A small contrastive audio-text model, trained from scratch.
Data: trained on melodies that start on their tonic, played by one synthesised instrument, 26041 training examples, 149.4 epochs.
Rows from block 3 of the audio encoder of a small contrastive audio-text model, named by matrix and row number. Each number is 128 + 24 x the weight over its row's rms, rounded and kept within 0 to 255. All counts start at 0.
After each channel's rows are labels from the 100 clips, of 14848, where the channel reaches its highest value: "lies over" is the class under the peak; "loudest" is the band of the loudest frequency at the time of the peak. Only what is clearly more common there than usual is listed. The data: melodies that start on their tonic, played by one synthesised instrument.
# conv: pointwise conv (encoder.blocks.3.conv.weight, 384x384x1), inputs 192-287

conv.61 [ 82 147  83 103  84 117 120 106 104 119 151 108 144  98 133 123 125 138 133  87 127 121  96 132  97 115 112 156 110  94 125 120 110 154 176 168 114 110 112 114 158 121  93 156 150 157 128 125 138 108 149 144 106 128 109 167 134 138 138 107 128 141 124 117 113 138 112 109 141  99 138 114 134 105 157 122 143 114 139 127 125 156 117 124  92 113 168 129  95 145 115 143 135 130  92 131]
lies over: F4
loudest: 250 to 500 Hz

conv.53 [119 143  92 115  97  93 141 111 151 140 118 108 136 122 140 115 110 121 105 111 115 123 147 128 102 143 137 122 122 133  75 129  95 131  86 127 120 136 140 131  91 101 102  98 129 110 142 157 137 107 129 144 102 128 107 130 119 138 128  89 138 135 161  62 119 111 148 151  91 133 143 101 135 137  93  92  91 131 131 107 107 120 139 139  63 129  92  89  95 109  98 109 118  87 109  75]
lies over: A5
loudest: 500 to 1000 Hz

conv.95 [ 86 137  81 143 133 137 169 135 150 179 112 111  81 151 151 131 105 142  95 144 192 129 141 137 125 133 168 141 104 131 154 116 166 168 123 150 101 114 150 106 120 107 136 126 157  88 105 128 156 111 157 175 123 141 108 131 130 147 141 102 115 156 126 130 141 148 125  93 144 145  88 125 136 140 157 144 112 131 101 158 112 104 105 158  69 126 155 124  75 124 132 154 143 111 132 102]
lies over: C#6
loudest: 1000 to 2000 Hz

conv.332 [120  70 153 140 149 127  68 131 144 104 124 108 144 121 125 156 121 106 152 101 144 127  62 119 139  89 158 118 151 133 133 133 138 108 161 129 126 156 111 112 117 180 104  64 116 129 106 118 128 149 116 130  94 120  98 142 149 121 172 114 131 119 139 105 115 148 151 119 129 133 126 111 145 131 111 110 147  86 121 149 168 137 131 128 100 160 145  89  87 126  92 164 119  98  79 129]
lies over: G5
loudest: 500 to 1000 Hz

conv.258 [ 71 105  88 126 183 116 119 167 105 115 136 175 118 151 176 170 108 142 119 128  72 108 144 125 127 118 109 109 134 120 111 131 128 126 141 136 117 108 128 144 156 135 130  92 129 127 154 180 118 204  87 119  75 121  80 150 104 127 129 151 119 133 148 131 121 179  84 111 178 145 130 134 107 109 118 161 106 116 107 135 185 116 122 117 112 129 143 129 115  94 123 113 113 125 152 110]
lies over: F5
loudest: 500 to 1000 Hz

conv.26 [ 86 153 139 115 129 116 142 130 123 126 133 106 151  97 145  91 101 111 116 140 149  75 105  93 122 108 150  95 102 120  92  90 118  83  86 137 136 100 142 134 134  83 100  84 142 124 114 143 149 103 138 158 124 129 116 129 121  76 112 147 106 107 159 153 130 138 139 157 120 126 132 136 121 133 129 100 103 132 146 123 101  85 132 155 129 119  82 106 128 118 137 131 112 127 119 127]
lies over: G#5; G#6
loudest: 1000 to 2000 Hz

conv.87 [107 157 119 142  95 135 153 146 117 176 131 106 123 103 102 141  74 111 154 125 164 118 119 154 111 138  78 150 119  97  91 121 131 133 145 168 105 114 140 124 127 110  86 142 141 134 121 114 144 150 144 121 114 125 117 128 153 142 146  90 145 105 134 123 104 111  14 141 164 125 108 147 156  97 166 128 176 126 143 106 126 142 103 121  91 124  66 117  94 162 153 146 142  76 144  61]
lies over: C#6; C#4
loudest: 1000 to 2000 Hz

conv.324 [159 127  93  93 140 137 140 117 153  64 133 183 134 127 110  45 101 127 118 100 127  95 171 135 108 130 153 124 101  80 121 146 101  92 105 118 128 141 168 100 128 166 106 100 121 136 142 140  97 100 130 138 156 136 114 130 114 143 134 137 117 140 147  99 131 146 130 136 117 140 133 139 125 142 145 135 128 120  98 144 134 149 124 118 119 116 151 126 122 145  98 106 124 154 106 121]
lies over: F4
loudest: 250 to 500 Hz

conv.351 [134 114 111 153 123 116 154  88 127  90 100 120  65 131 131 101  97 105 133 147 123 118 119 128 128 164 120 160 121  91 165 112 129 140 111 134 101 111 117 135 127  97 100 149 142  98 117 109 177 123 143 155 129 129 108 164 123 119 151 125 135 136 122 155 163 155  76 140 113 108  79 156  96 138 146 141 146 114 164 135  94  83 125 151 127  95  80  92 104 144  85 141 100 113 110 105]
lies over: D#6; D6
loudest: 1000 to 2000 Hz

conv.103 [115 113 123 132 149 155 151 119 159  56  96 135 130 119 151 126  92 126 131 167 148  99 108 110  93 119 122 130 124 119 142 107 130 131 115 166 149 123  97 135 123 124 137 146 159 128 108 138 133 173 137 127 144  87 129 127 136 128 151 133  44 123 139 108 158 101 145  90  68 123 111 146 121 159 127 103 130 140 116 136 106 122 132 170 118 126  97 144 122 139 123 144 134 119 144 143]
lies over: no note
loudest: 4000 to 8000 Hz

conv.225 [ 67  45 130 112 130 128  80 140 148 110  99 168 160 105 131  89 123 146 112  75 117 133 127 143 112  81 151 109  71  95 110 150 123 112 103 144 161 150 163 117 133 151  92 120 110 104 139 109 111 126 128 109 124  88 124 158 120  96 139 101 116 107 132 129 110 123 151 146 150 140 143 119 142 129  90 117 138 106 145 160 169  96 126 128 104 144 133 127 141 137  92 141 141 166 107 139]
lies over: F4
loudest: 250 to 500 Hz

conv.28 [ 74 117 119 124 129  99 115 103 106 104 113  74 107 100 150 128 134  94 112 129 138 159 153 142 158 123  94 145 136 122 107 129 128 175 141 169 135 130 109  89 130  83 106 158 130 137 121  83 108 113 132 164 104  85 133 110 129 122 130 144 186 119  55 136 135 123 102 136 153  96 144 108 119 140  90 117 124 113 119 102 105 118  70 109 118 151 107 106 148 133 146  96 157 116 122 130]
lies over: F4; E4
loudest: 250 to 500 Hz

conv.261 [143 167 120 178 107 161 129  82 104 152 118 141 130 142  97 146 105 139 109 148 165 102 106 124 132 155 109 174 123 118 143 139 103 129 127 127 111 109 119 136 160 112 140 148 159 101 137 127 144 104 162 156 114 114 154 160 145 128 119 121  94 130 111 137  97 162 139 112 126  85 121 123 153 122 175 115 151 131 154 130  90 154 117 144 102 109 125  75 110 148 117 157 102 130 108 119]
lies over: C#6; C#5
loudest: 1000 to 2000 Hz

conv.133 [ 91  89 141 108  97  84  86 131  91 103 113 114 141 111 123 134 131 129 172 100 147 115 101 141  61 123 140  96 104 123 123  97 124 130 152 135 166 127 103 130 133 152 110 124  75 143 125 139 125 134 137 139 140 143 135 152 115 114 146  70 129 152 127 132 106 119 165  95 102 108 137  96 142 136 123 123 145  94 145 130 145 135 106 125 155 124 154 101 128 131 116 148 135 121  77 138]
lies over: E4
loudest: 1000 to 2000 Hz

conv.366 [141  88  91 143 140 119 146 106 186  93  99 173 152 132 115  69 160 132 128  58  97 117 165 151 115 155 133 123 107 110 123 117 126 106 143 138 111 140 153 129 101 139 116 101 116 101 143 115 105 154 132 125 140 115 128 146  84 158 129  58 109 162 131 118 139 144 110 131 141 146  99 118  69 188  90 111 121 126 127 139 127 112 118 121 107 134 103 151 130 162  62 101 143 145 130 102]
lies over: F5
loudest: 500 to 1000 Hz

conv.323 [115 130 138 136 123 112 119 128 142 105  59 152 132 125 140  99 149  89 105 112 139  81 122 118 102 113 144 113  94  99 156 155 119 127 105 125 143 148 164 119 111 163 113 112  94 128 122 125 131 105 116 111 110 140 133 138 115 141 140 117 116 160 112 178  99 141 130  82 120 116 126 129 111 126 137 106 123 126 118 141 153  98 109 131  87 132 149 110  98 134 152 129  92 125 117 121]
lies over: G5
loudest: 500 to 1000 Hz

conv.74 [122 134 114 157  84  92 138 104 136 135 133  97 124 109 128 114 135 124 141 113  80 164  83 146 115 135 150 122 111 109 136 125 113 161 161 110 154  82 129 107 108 130  98 135 110 184 131 123 122 130 147 126 120  98 145 130 121 142 127 110  58 120 131 107 106  92 148 108  69 101 153 161 111 127 132  80 162 107 120 123 120  93 119 120  97 106 129 106  55 119 135 130 121  94 112 105]
lies over: F6; E6
loudest: 1000 to 2000 Hz

conv.134 [138 127 152 122 153 115 156 120 128 135 144 157 123 131 110 115 137  96 104 128 130 123 123 181 117 151 110 137 126 144 100 159  86  91 102 128 128 150 133 133 105 134 104  89 112 148 145 156 152  97  96 152 154 115 128  98 118 146 132 116 126 142 121 113 106  70 137 148 135 135 154 102 125 152  58  60 138 153 120 110 121  74 111  99 110 119 106 106 129 131 113  75 135 104 137 107]
lies over: A4
loudest: 250 to 500 Hz

conv.66 [143 129 136  99 138 125 137 117 116 117 131 121 143 109  75 139 135 134 160 138 162  60 109 143 123 153 101 125 136 110 108 121 157 136 144 110 128  93 167 101 173 120 125 167  63 114 126 129 149 129 138 137  96 108 109 153  98 106 127 169 177 136  82 162 140 157 110 103 120  67  92  97  75 127 131 143 155 133 117 151 118 139 119 142 117 110 121 113  87 138  90  71 159  81 117  88]
lies over: C#6
loudest: 1000 to 2000 Hz

conv.107 [ 76  98 150 126 110 107 134 105  90 151 125 168 141 143 113 121 163 103 136 122  90 113 135 112 109 112 134 113 104 133 133 101 110  87 141 137 113 130 127 115 103 158  75 125 117 154 110  97  96 124 146 158 137 119 135 114 118 153 130 123 115 135  97 201 114 128 149 108 134 139 129 165 141  95 133 132 139 131 132 136 108 108  97  69 121 161 126 145 144 146 168 115 157 114  99 137]
lies over: F#5; F#4
loudest: 500 to 1000 Hz

conv.283 [121  94 156  95 122  98 134 159  98  93 110 165 174 124  75 130 135 122 150 126 128 122 106  96  92 127  90 123 106 102 108 143 125 143 112  77 142 116  98 149 133 114 175 139  78 136 158 120 154 115 125  86 110 105  94 155 128 115 111 129 151 113 107 162  80 138 112 129  89 111 113 148 144 150 105 128 169 151 138 154  96 109 123 121 161 156 121 115 123 125 178  94 113 107 115 132]
lies over: B4
loudest: 250 to 500 Hz

conv.219 [161 139  97 134 113 126 149 128 141  80 129 177 132 127 108  97 143 108 156 136 135  85 132 138  76 144 134 148 137 140 103 133 146 123 119 113 140 114 148 152 130 122 166  93 110 139 121 166 127 118 140 142 114 149  72 134 107 101 144 128 144 161 132 102 144 138 136 147  82 146 107  83  96 137  90  93 115 127 105 136 115 127 162 152 117 100 131 138 112 117  81  94 117  73 145 104]
lies over: A5
loudest: 500 to 1000 Hz

conv.220 [ 99 145 119 143 104 104 109 137 112 153 112 113 169  96 134 119 113 107  81 138 133 158  95 120 134  98 120  83 116 109 134 125 104 134 113 114 100 157 139  97 130 101 129 139 125 130 146 143 143  96 125 128 115 102 144  71 117  86 112 164 118 117  92 103 129  97 105 131 147 117  63 113 127 106 104 150 101 144 105 149 152 105  99 118 135 120 141  84 122 125 180 113 133 108 165  91]
lies over: A5
loudest: 500 to 1000 Hz

conv.42 [ 66 158 141 131 112 147 155 113 154 131 113 138 132 130 141 106 126 158 134  90 112 149 140 143 146 125 165 108 128 177 132 143 145 133 106 139 149 121 144 128 122 109 100 114 139  99 115 106 134 168 136 142 128 142 116 131  60  97 100  79 141 134 118  99 152 123  96 140 167 122  70 117  74 122 159 148 120 133 156 102 167 119 151 152 129 128 145 166 146 125  88  91 156 152 145 119]
lies over: F6; B5
loudest: 1000 to 2000 Hz

conv.112 [138 114 184 116  81 101 130 149 139 172 148 113 158 136 130 151 117  78 120 127  89 103 126 111  95 131 115 161 107 151  89 107 126  96 133 132 165 169 172  81 116 137  74 115 127 143 146 120 152 131 119 143 143 120 120 121 140 118 137 131 131 133 151 102 123 151 140 123 116 114 146 128 130 163 138 133  96 109 113 133 147  57 155  73 120 150 143  80 136 148 136 146 123 134 118  74]
lies over: E4
loudest: 250 to 500 Hz

conv.144 [150 118 120 131 143  94  96 135 108 142 114 138 110 122 143 151 113 120 144 150 135 132 124  77 121 126 125 119 100 122  82 114  90 108 106 148 125 109 139 123 158 104  70 110 116 131 108 126 110 112 112 135 159 132 107 121 112 105 142 143 137  89 128 153 123 139  80 114 125 160 142 140 110 137 118  59 140 113 147 117 143 117 123 144 113 129  88 103 113 126 155 120 101 128 130  90]
lies over: C#3
loudest: 250 to 500 Hz

conv.59 [116 134 114  94 154 143 130 147 164 142 136 146 144 164 122  99 104 130 117 140 110 150 144 110 117 136 166 128 148 114 107 111 111 142 139 136 134 128 165 133 115 101 137 110 160 119 164 170 110 162 128 165 133 122 100 151 136 137  97 122  90 132 128 106 100 132 115 139 128 146  77 146 135 128 134 133  67 133 131 139 176  93 122 143 103 101 148 159 124 122 105 151 129 149 154 113]
lies over: A#5
loudest: 500 to 1000 Hz

conv.176 [155 113 105 145  88  98 154 119 119  91 132 130 176 130 129 104 160  82 113 133 144 100 113 123 112 111  87 147  82  74 131 133 128 145 141 105 115 122 113 112 108 115 119 111 104 111 147 132 112 113 138 144  96 103  90 145 107 145 129 127 163 104 120 121 108 123 128 129 127 104 145 112 109 112  56  85 124 146 116 111 108 105 153 116 132 151 127 126 128 118 106  92 117 131  93 137]
lies over: F5; E5
loudest: 500 to 1000 Hz

conv.240 [123 135  78 130 124 119 127 108 140 114 135 129 117 125 111 132 121 132 100 121 134 128 157 152 126 158 153 107 160 161 141 111 103 114 127 128 135 109 143 109 161 116 135 143 121 106 121 149 117 108 162 149 121 159  80  83  93 113 131 110 150 140 103 131  91 128  83 101 146 133 135 111 110 129 146 102 126  91  89 113 174 114  52 148 119 159 153 133 160 114 154 145 112 119 149 158]
lies over: C4; C#4
loudest: 250 to 500 Hz

conv.67 [140 150 115 130 109 120 144 104 117 153  63 127 100 122 126  96 147 147 123  83  64 155 115 118 132 129 116 137 120 166 179 137 123 117 101 120 103 117 140  96  98 130 110 137 153 175 101 105 166 114 121 168  96 130 113 130 151 124 104 116 130 119  60  79 140 138 130 140 126 168 159 158 153 152 160 121 134 102 125  99  99 128 140  82 102  94 127 122 115 102  99 145 101  76 147 148]
lies over: A5
loudest: 500 to 1000 Hz

conv.286 [121 153 173 127 200  86 155 100 145 119 159 114 116 159 101 122 137 119 148 148 149 148  84 116 141 130 100 135 138 113 157 139 104 136 109 134  79 132 117 123 116 131 161 155 135 104 114 180 166 108  88  96 133 145 141 112 137 119 141 102 118 115 158 135 148 105 133  97 150 154 126 170 130 135 124 164 157 141 108 108  92 149 138  77 154 143  93  99 102 131 142 113 130  60 122 139]
lies over: no note
loudest: 4000 to 8000 Hz

conv.120 [148  80 110 115 124 147 113 133 130 110 122 122 153 133 122 178 105 166 116 105 125 147 108 152 118 102 130 145 134 130 159 129 160 138 151 111 116 126 115 135 130 126 135 135  86 142 128 112 154 157 145 170 123  75 132 149 109 164  96 114 116 123 112 121 112 144 111 144 121 133 124 117  64 156 168 111 135 137  84 145 117 104 130 146 103 116 130 190 152 105 125 129 141 117 164 140]
lies over: B4
loudest: 250 to 500 Hz

conv.336 [149 121 124 136 129 123 147 109 123  97 116 122 106 115 129 112 106 134  85 129 131 155 177 141 115 180 129 103 145 119 120 153 122 102 119 177 141 134 114  99 145  98 119 117 120 111 111 106 142 122 115 127 140 102  73 148 132 143 121  83  85 130 127 110 123 103 132 143 156 141  98  85 128 148 134 136 118 139 100 113 101 109 127 139 137 106  79  87 136 108 131 100 133  79  70 127]
lies over: F#4
loudest: 250 to 500 Hz; 1000 to 2000 Hz

conv.158 [124 110 116 104 126 127 128 111  97 130  99 113 105 108 144 100  97 142 135 110 106 143 193 110 130 148  98 130 123 127 137  98 152  64 143 143  97 159 135 102 103 126  98 174 146 173 118 144 172 123 173 155 107 128 104 137 149 133 127 100 151 142 110 164 141 109  95 138 139 133 125 174 144 139 163 163 119  74 141 148 107 116 100  87 152 126  98 170 168  97 122 119  92  60 130 146]
lies over: F#4
loudest: 250 to 500 Hz

conv.189 [134 108 137 133 142 114 146 122 105  78 110 134 153 112 110 166 152 112 108 105 119 117 116 119 163 114 110 117 126 155 112 126 117 124 151 120  75 145  88 111 141 116 123 127 114 105 143  95 108 137 104 109 135  94 118 110  97  83  95 186  91 113 134 131 148 132 145 149  49 100 129 129 118 121 117 159 118 168 127 145 119 118 133 124 118 123 112 121 131 111 139  99 116 127 155 130]
lies over: A4
loudest: 250 to 500 Hz; 1000 to 2000 Hz

conv.340 [139 149 115 141 124  78 142 121 149 149 106 148 129 118 142 113 158 118 118  96 150  87 122 128 107 127 106 136 119 136 126 126 127  40  85 128 126 146 169 120 136 149 125 101  96  90 136 143 129  82 117 137 127 130 131  84 106 120 147 113 135 138 132 141 149 120 155 127 141 160 127 129 127 134 107 153 134 145 133 139  75 145 117 129 135 129  91  89 129 123 150 122 118 109 128 120]
lies over: G#5
loudest: 500 to 1000 Hz

conv.289 [143 101 128 149 124 129  72 115  89 156 112 146  98  92 148 111 108 105 112 138 124 133 124 109 125  99 130 151 118 118 109 133  63 111 124 143 137 139 114  78 160 134 108 122 109 134 138 124 188 110 129 134 126 100 138 173 144 126 130 109 146 138 117 141 119 122 127 132 147 150 169 130 117 114 104 118 132 109 114 141 130 104 107 125 146 112 107  98 119 156 108 113 122 127 126 123]
lies over: F#4
loudest: 250 to 500 Hz

conv.19 [151 143 157 109 131  95 174 100 108 121 116  62 119 118 113  88 115 110 105 128 169 115 149 107 116 140  92 159 148 130 141 123  94 123 142 123 175  48 131 117 100 115  81  95 118 154  90 138 126  72 131 138 152 111 132 133 131 167 102 119 102 147 114 144 108 143 130 105  76 114 143 147 121 133 154 140 133 117 118 118 127 107  99 133 126 127  99 128 108 112 132  91 123 105  85 111]
lies over: G#5
loudest: 500 to 1000 Hz

conv.197 [129 123 142 117 159 110 124 143 113 112 134 127  86 125 128 162 135 145  85 140 123 109 119 168 112 149  91 153 112 168 123 160 139 114 129 110 146  82 134 101 127 125 108 165 124 162 103 139 152 143 122 128 130 139 126 113 126 147 131 138 106 126 127 125 120  91 114 100  99 138 124 119 112 145 129 134 152 147  75 150 150 121 108 137  83 111 117 135 114 109 149 136 100  93 134  86]
lies over: A5
loudest: 500 to 1000 Hz

conv.178 [111 128 158  99 155  72 151 148 127 116 152 155 131 133 132 122 147 106 189 135 123  90 127 147 118 125 126  88 125 120 133 124 114  83 149  95 135 117 115 175 109 170 159 111  86 133 155 147 133 130  88 117 125 127 109 104 105 114 120 132 105 119 152 166 128 126 171 134 119 140 119 152  78  91  83 104 176 138 135 143 115  98 123  97 116 185  99 141 126 159 121  82 120 109 125 131]
lies over: B4
loudest: 250 to 500 Hz

conv.196 [125  80 127  81 185  70  77 103 174 118 143 145 120 115 144  82 157  80 143 117  66 117 112 152 153 106 148 114 168 152 139 152 130  85 122 136 134 167 155 123 132 126 141  81 110 144 111 146 129  97 103  87 144 149 149 115 162 153 115  97 127 146 130  89 117  87 114 117 123 171 110 131 129 171  62 104 118  93 132  95 106 105  98 115 132 118 152 108 111 129 103 112 138 156 145  86]
lies over: F#4
loudest: 250 to 500 Hz

conv.191 [143  76 127 178 153 128 119 117 151 115 143 111 132 128 134 141 128 101 103  92 115 116 112 129 159 127 146 138 153 135 143 134 122 123 159 140 107 108  97  77 135 132 123 103 159 119 105  82 118 139 128 137 102 105 143 137 121 114 151 106  76 115 163 137 130 144 125  99 138 149 118 132 138 149 138  87 125  96 100 140 107  97  85 137 103 141 131  88  70 135 144 107 152  94  52 117]
lies over: F#5
loudest: 500 to 1000 Hz

conv.311 [150 129 113 149 128 134 138 130 130 132 127  83 132 140 126 179 101 115 146 116 161 103 135 104 119 146 117 127 104 114 137 167 121 112 134 133  90 113 136 124 155 131 154 130 146  83 109 109 121 130 136 126 108 172  68 122 118 112 120 139 146 123 126 187 104 146 131 111 126  74  94 110  95 116 170 166 178 108 126 166 132 110 103 128  90 135 135 127 108 156 124 135 171 120 114 135]
lies over: C#6
loudest: 1000 to 2000 Hz

conv.218 [ 70 110 138 136 136 102 118  94 110 120  92 135 134 143  98 144 117 100 105  97 128 128 130 130 125 146 156 121 131 176 123 166  95 106 140 100 120 141 116 120 123 149 127 130 153 118 124 106 155 102 100 167 104 114 104 123 131 171 125 115 117 136 119 132 113 119 150 122  67  96 119  85 117 164 131 133 115 159  96 151 155 117 129 125 130 138  92  83 127 127 153  74 143 124 172 132]
lies over: A4
loudest: 250 to 500 Hz

conv.303 [106  97 179 142 150 167  97 126 128 129 120  94 128 141  94 152 133  88 159 150 127 150  71 131 110 100 154 129 111 150 127 152 140 154 105 139 109 102  78 138 136 100 120  92 145 194 103 122 171 112 142 138 129  98 139 138 101 121 145 128  89  84 141 120 134 106 130 130 135 140  99 137 114 134 129 134 120 105 126 125 151 141 133 115 125 110 146 153 115 130 128 119 138 127 129  87]
lies over: A#5
loudest: 500 to 1000 Hz

conv.231 [147  80 123 141 158 158 147  99 133 149 129 151 134 123 128 141  88 144 111 110 152  85 130 121 117 136 120 133 120 114 102 131 100  43 120 157 111  97  86 118 124 153 130  93 108 151 131 136 179 117 127 134 103 134 131 122 106 113 164 144 110 100 143 164 138  67 131 130 125 199 113 138  84 106 167 106 114 119 137 158 134 112 132 101 130 129 109 128  99 116 101 131 151 115 112  86]
lies over: B5; B4
loudest: 500 to 1000 Hz

conv.265 [122  91 107  88 119 101 111 136  68  90 103  94 105 136 148 127 117 126 144 101 110 103 139  85  64 121 121  80  60 160 147  62 118 127  87 128 150 155 136 101 114 127 106 147 120 120 120  91 116 130 104 118 126 127  97 143 133 132 146 133 140 144 128 112 115 151 155 105 131 132 154 130 134 102 118 143 129  86 131 138 185 125 107 134 125 130 138 115 127 127 113 119 116 105  69 127]
lies over: E4
loudest: 250 to 500 Hz

conv.319 [116 106 126 106 135 133  91 128 135 130 137 125  98 139 125  90  93 159 154 104 116 121  93 107  93 133 119 119 116 121 123 126 102 140 100 155 160 150 120  94 110 150 118 154  95 135 103 115 153 108 154  97 114 110 123 129 143 134 152 141 138 115 127 147 105 159 159 107 156 117 118 127 159 113 111 110 136 113 119 128 137 131  66 163 132 118 110 127 146 121 113 124 105 121 106 115]
lies over: E4
loudest: 250 to 500 Hz

conv.273 [113 108 123 127 150 113  97  90 174 120  43 133 121 135 130 161  94 143 148 121  98 160 107  91 164 121 127 130  98 147 167 140 146 136  99 113 108 102 156 127 103 133 122 146 160  66 121 117 167 110 143  86 103 125 130 127 113 126 132 124 107 141 141 141 171 104 121  70 151 113 118 140 103 171 131 156 162 137 114 143 126 128 124 114 106 122 124 108 113 151  99 120 175 101 153 124]
lies over: B5
loudest: 500 to 1000 Hz

conv.92 [107 118 159 132 124 151  78 142 127 101 125 137 160 131 104 121 160 100 117 141 101 140 101 108 119  85 171 108 142 112 144 154  95 144 106 136 166 137 128 139  55 182 136 115 132 132 102 164 127 145 129 134 144 131 121 124 118 107 135  95 114 127  80  90  89  95 186 132 145 137 115  89 147 144 106 133 149 153 116  99 110 151 118 140 105 139 139 124 143 124 128 171 146 113 119 160]
lies over: F4
loudest: 250 to 500 Hz

conv.4 [129  76 130 131 171 106  90 112 158 171 135 120 128 137 144 143  99 153 153 115 157 130 126 122 135 125 149  86 161 130 141 135 152 109 147 158 122 161 140 103 101 127 125  98 128 123 117 147 135 139 143 126 122 122 146 131 137 130 142  63 113 141 103 119 127 118 142 101 122 160 147 133 139 164 140 145 115  60 130 131 149  90 105 146 117 134 174 107  57 153 126 153 157 126 114 105]
lies over: G5
loudest: 500 to 1000 Hz